From a checkpoint of a small image classifier.
Training: soap at rate 0.0016, 7200 steps, batches of 384, held-out accuracy 99%.
Data: trained on short English words printed on busy colour backdrops, 45211 training examples, 61.2 epochs.
Rows from block 2 of a small image classifier, named by matrix and row number. Rows with one number belong to one neuron. Each number is 500 + 40 x the weight over its row's rms, rounded and kept within 0 to 999. All counts start at 0. Numbers have three digits each.
After each neuron's rows are labels from the 100 images, of 14848, where the neuron reaches its highest value: "patch colour" is the nearest of a few named colours to the mean colour under the peak. Only what is clearly more common there than usual is listed. The data: short English words printed on busy colour backdrops.
# fc1: MLP up (model.blocks.2.mlp.fc1.weight, 320x160), inputs 0-159
# fc2: MLP down (model.blocks.2.mlp.fc2.weight, 160x320, transposed), outputs 0-159

fc1.249:511460500476494499503595509501531452481482517503481533515485451495504490477536422636484506498510439490512517448494482471587562579595411476479556460528541529572476500498500531485500500505554485451502394483518449558492516528444577425538611485494472461495464519496477469477444532416496526588493514516488494496493489504474538527517470510500482523423497576484508530541499462462460485608467536509488486513476478540466563492477456534492500562528512581504502519508478526510499561460466516
fc2.249:583407492473529515499531461564498506480522442505491496488507498559533480516586518563523502525503493463487500522437500505467541471516566507512530599487433477511592503454438434521482506503509518520465483522479491432516509497475432478546411503518522523490521503499437565545454436503477489451501496525481487429588466501475505568469537456511503529532490494483483471403492517469506500503535483475448443431496376420501488531577502513512536355494491476498528503445482492521441498493461498
patch colour: grey

fc1.83:464458488504501481539503507473484520502587469637505445499491479529508386490599508533537464494641507415479501558500455496478487501436511487516520496488492498539567531551502592539556501583514490555444509535416521457495459495522472558537496473500493535505482445486467541430483491520492559490421434492432513523491503502578482535501456550499527416483501492460508505505452523461496499500445506476507463418521519528503520390482502492496443514446476493487495499507522507473510519495506452
fc2.83:505496500532497523513495420496504501532493537369481438508552540543545520526461478485479523498474484490514517534470487490486627505449535490439487491532501581506511500455518459480507495485438433459498524501525531547547487469501523510535488549491521477527477479497406463500431513424534364493458508528531482499485500451457515441492576481497504519584531493550537458522477430510524454471484559525487555585525501492561532512509462496520500568553436601574519500421522518466531495509448538
patch colour: grey

fc1.210:515528522516528518499543470500475547535482492423508503501509505500475470487499494526511401583463506528475511553415486449476558564490558466491493555545475492559455490499482531488437471492494498470530558512376469520559500533446545421486552497449508524450481523505503490412462499507488507551500479486506486483570500460472488443538513511477510535536530493492442556551502474352541500438495452492487486543495507503499423497477508482367541499440499475413577510498518503502503514568438459
fc2.210:510509518465549522547378571500521457481494494539499491438495475486498466494499499483491593532558512528514471492500539489520482498523511508439483472318450491541493538454518413519533497481420534425479508558675542473481505499445462499497479494500538500500500570514494474597512484473474449589495542415487498527505484547476492533497507473492491479503447520502500465484493509484499453598471431527503514457481512499554501508520465498460500507524489501493506528476483489530479409525484495
patch colour: black

fc1.183:488502601507463500498498404538529547509534530499560491487504461449482476437561462501512492492483496522519658494527490453558538518496581490516510477518498473583376492571578513473533502387453546511528493483501501429513486469519444503530471517516505485481508497478481535536520538500446476480545493508525506541463517504583456595502504512503419525460521516464499470506498472521448481494501484486515497493561508556409470519602503550509494496580492519492513491489457509508555467482440447
fc2.183:591537605486492583540467522458529493490503499451486588495457479509482566507430528510507502563562505526506417455389552659477426485490498524555501502426463510500493471440485539506429510478513511495489508544486505505550499465510532517498487494532520520517494356508401459463521471497526463485510484477494558476435507463465536476486480520507497502536573519521527555488506491493541434563458501510499511530493452528501508472499489497499447498460541464475499496542499500550452525578505516
patch colour: black

fc1.165:523500482491532514577481512477473519566517532475500556459521533400487443456451523562523517502488507498563471529472533467493438518565474498492495591510534561453418503525491461466469453514500504515607525470501543516527524517499525525459493435539491523434532523474459507516459495511544523493604475486467462573484455519531532556637494492513482590506528462493501500497534486534541521451563490482478458470469509500551467507509504541543546481549447665486519479525493488478517423494522516
fc2.165:524505417538502515499548486611498540485463489495565472535537499506494536474499522438464533485457462506459485566490555566503495495435444456485484463504486501415508485508448579496482495538489522441533476464526509515548476467439467491443547503506467599405392457568418511516536507394512474520545504556483532487496501535507515516464523587508511470463547508556512472498502530499478494482521549541493506482526490572461519643527498494478497465386481445500491503497511498496498500511532460
patch colour: grey

fc1.194:451477567464473490511587486511565495488485512606500534510447463450541483566477484528567510496456409506577521497502417504600456514477500432479511494519477495486542456501522424571477530540478583533523541452488516512481502420439435456475506515441483503554512533505506567515437452484513454453510537435494553443490473469530548527580533491495477524517599502447463483494502560514514474539524428513479510537513434479543469488506492500492575491498444523457531506571522506561469530513485511
fc2.194:512497423502525491495494510501518506580510497514594443449508578477406514500547510522493547499519525502477471504469558510350482389547483475503533561499578493525521457500381500368493524356504513483530489496522503467516505475507505497526501471501529439493416413469505481537503506505552502505498496557513460489494502432528551480481477500508492560583523504489480536570499511522508502477453508535481440501591546492493524548503500506499513477515494497493484525473476500514552499507498438
patch colour: grey

fc1.127:524507553510434533567508491526526525462583511433495497485509501514493520483494503563496540545543511495440575435541480528424611443474556514490439517524433459534531422516549496512473485497570529559492481555485471489505420528565487491499540459496436403530557505490519519494456463528509500500502482558536501626458455441476450502491539512449454476502560458525612461530522543486490509543484457516499508537497486481582487497451512508500465456490490451478514478511490520521482505494380504
fc2.127:450530486478520533493471527454511506497476518503398499525542494461529497535480549529509480500478501604485437499477524543551444521498512426502543450400497501548586610422492506512523472464500535477474521533608563581516503538575504529525493487473612506499477577566504536488475499539494500485504462500487527522511477505460528449574471489508472463503488533491474559553504427532486479488495564447528452486525519488475518501547524512468484482498506525507503475380503555542572583523437514
patch colour: white

fc1.109:498498506527482490434542517513486511520487502478540479498538525465502452434475451391463452485486506438490510540527485451612582509507538487515458506567525472540476530510491473459547547532508461486517524478687522541438543501484510497414521491487500522504540419482513551458523508476475492467464507486481504510442519429429477523508462499505578542518489504535504437479442409426524434496481529513472456516502528495516473507648491492475519473510486502522488476484568484486501554453492502
fc2.109:449497497502530480491525560503493535509502502539501500484507499473499338512439503501581479500499497533464416517421543513505479494507486476412505474502502473493539486397513450482491500572499504515439511514588612431502498499502426499514483474469568502501487532413483492491512450504553469511487470495449499475488519504548472396490597534514501467508439500498494501454530504491471618615479511500489536513509499518504490488495525479518502594607492519535476498525457508492532524553494478
patch colour: pink

fc1.290:495484509384502491499459510502511477484465509467529507461558502494508468487624465482523521546532488504502465468509506520466498491495462397471526523538483506552475496467544579514492505476515482549523528519456483492473502511477510497552470482543540498505371547496465455470533498485456394538514457534533546647494458478425510479531443531498432488491535487486523483463585520502523491481434471477496490362524536500497522505543518545491462496485585552487491573549561504516515505532436464
fc2.290:465491528478512524496589465538499477490492518515494446478485579493505492518475501452577484500529517569566484568523383498538560503536505497463501503494508504453582627496472496539522493501495491584521502471575459569505476401546474447611503538563521516496536510470506530581478500454507509520520549541501515393491526512506482561527506486500484466500497530583643443549500477496515486498526536551464485495435460502467496533532500535532496495501448539490511448466497482465506496488477546
patch colour: grey

fc1.188:514477483454491487498502444488437550570478506449473509566473494507540573583513456493532510447509460555442489456474506457479508526533559522457499477522568512469519432465501492527562468527510453474484492492504431500509519409492547497502466469478422508613566496470501432466499466517460471483469438481540574480516540496498425493446522431489530492495560501554537504429513465483498485542416387506520538492610495506447473499411512496482511512513524404500502535486421503483464468530487497
fc2.188:485517576633530461498413513459476490520443508505499535594511465452565474497439543463490443477478478505499487634499471478492486522429555513558495517462516450474599504504540473498447439500488550429406459514453470491501543597464467513501528548489571503491417499525474540548499500463486552526493513514420501526446476519586534502498468539519517563485479504535456534498502506511443508517482578516509493520485468502505540513581506476508501506532489566502495535469508478513450493502495568
patch colour: grey

fc1.271:537455576515516511548468371489579537477504547508594543505517535457510545474526494551507594505500509445503532505508521531505532476488536494516502522548472441598522428501526548508556529503474506536501557532456449485531500506525524511536494548534454502505520345438486519527508588477520495524520531571521489572558542532594491558510506506504511550547520555509508514495474498554515494506520503507463542486553507536494471461504475453588537544497515501451554515478500420537586515504492509
fc2.271:500453515467505539504534565482473513517517530478459501461468490502508501478499531534534527515565496593504499486478486499525502499487528494492507477166513493507506502543489488517434524499541494507506500515517522544577490490531471500502485538509500504490455629497507497498514456534537521499475481503429510449483423463545509397519459533474503426515499497481464548513538500516496454523518512511510482541518501500538495509530511509498486490504514514504495516487537524515478494542531510
patch colour: white

fc1.230:501502454509480584491493500505469524512421438509451506481490581502571508502496521565519489456476601467501507503467561508534535505539483498490523545500511503520501565524476460522456527563460508519497522503545508528464445527501482548621475435512374520412502540493445488498573564541529514479503460514562412368527518519497510451529512475500543496448524508543489457524483516481615497556407484522488473535499457497500513588503509471491507519514521528526521499469410532494523519485481509
fc2.230:476550523482585339489468468497483495490575503506504500519517499513393495468545446561449486537502507542497503536494524528488531503501513533499486526505556490507530496474502586496499503452479486517506506495490504516525506502540509505453593510504594465436503405502511500529489567503527533428488479507552498515432540492436510524497502584474518547573516507448528465502556499503549489499512468502517492409522631464506482412499509511521490503430407527483503547395498491524473437514511500
patch colour: grey

fc1.167:485512522462489563558487482425497524491500550552462570500551500499542455523502518521558461525503501609568461492470535532524508499503498499492520556502508498449484436581492509512460492540512531505531469471467553464579434548441522517528464489499500487512489500469510472552517486501496467517553492481466498489505532499454528436473441508485488513421509506494524500497538495548484507501506492524502519500500500516446482498463648523441577464447517469464556503459281575471524523464510547
fc2.167:488455494482494473504491522500525485500494490518523497499514505460495373510502477469430568544495506490503404531498510476508508511469498500482505367346499509489501502405500454470500493490454509497499578559727500525501501500443486503494595486500560518503502517533475445513500514449495498501495481497496517545494502523503550557557478501501515490551504500500502468501496484500501491498497500499500504505509503527510499477576498497489507561522498599522583542501546498510488471471462395
patch colour: white

fc1.55:508496518502488665457496540414509542502479553492492484515479497493501504499498525512512525459587389476444509547557491435494519631556498443456465500503477451467504542562584477501489466505572486495548498529516514485498483544516519531486483515481448506512461505528529555522447480477487477510490556507488531523499391524522486487507512514501462475480503506459488526496526455519494429521502514492560457598491505515564528632470495591500493507510470509478463447530487484471512511497416574
fc2.55:462506481474494498519500437489585423500528431512520513513505503558504502485544522499487551521383586496491472442486436474610476500583531552516512517496477499480506498487424495509526500560449477491549498453495493590508505495502468510495503568497498461568499474504505495496476501495491559519544432556545355453478441462503484498514460467532503545519557500487504529525502461504500466523509496512422464505442480533489501434561506524497499447558515440526470579512450485498505500522595378
patch colour: grey

fc1.213:516383500536453519464536499501500495461476526452371449530501503484527588410524452475499482504580524510491468491526585517422476490455571473530486546516502518515505509500497457509497512470472496480376529496486534498465492522496495536523555552492500533482514475498494469524536515491456462481493505579466533552546454552474400496525475500550521519500456469462508554510496485488500493526493487507513444501420519650505509489515494560468517489532510511522557586517531497615421482492501529
fc2.213:498477540561505429500486505448479414498550487512499492517486425445487530470504512484499488543488494437504496532519482506379501496426497505494502439503500532527500502565512496502497465494497524506497541519484478531501487479560548502479447572545451503502409531469500421537506485627505510371517493506507546501481499410491511475576472446492469502462499553549494450494515505494508546428446528496490487511696500538458501496509499500501502452576513492550552437510495503504497517457466493
patch colour: grey

fc1.200:521460491563484541508507532448468585475446482489443509507499437500541523512481490565553526511471534567541428443490518509537439486418478512496502540506465586484508417561476500534477480536512534467486481496365533388484483508459537455509511476540522504515476505514500464561503509481491535485504502502548501459501474562507566450523440523479399498401534467469538508500519515525501572498524478546513494469489506468480466534465562487518468513385563491417538484467404521512486543509456504
fc2.200:483498501481461438509489495524516393499484499568495475504504498462469386502533485483370493552516486495503456509504518481490528513422505494478546456449501487489500503445492480421497493456434498507511591505707501550548501501461492503477539472500512508510512557512494446499530477502485499476496466476498510521488504506510531582528545463515509485582462450499500473504501488494501471479534502501493539520507492523506492468578499483497503560583502552516603527511570498509486411494472383
patch colour: black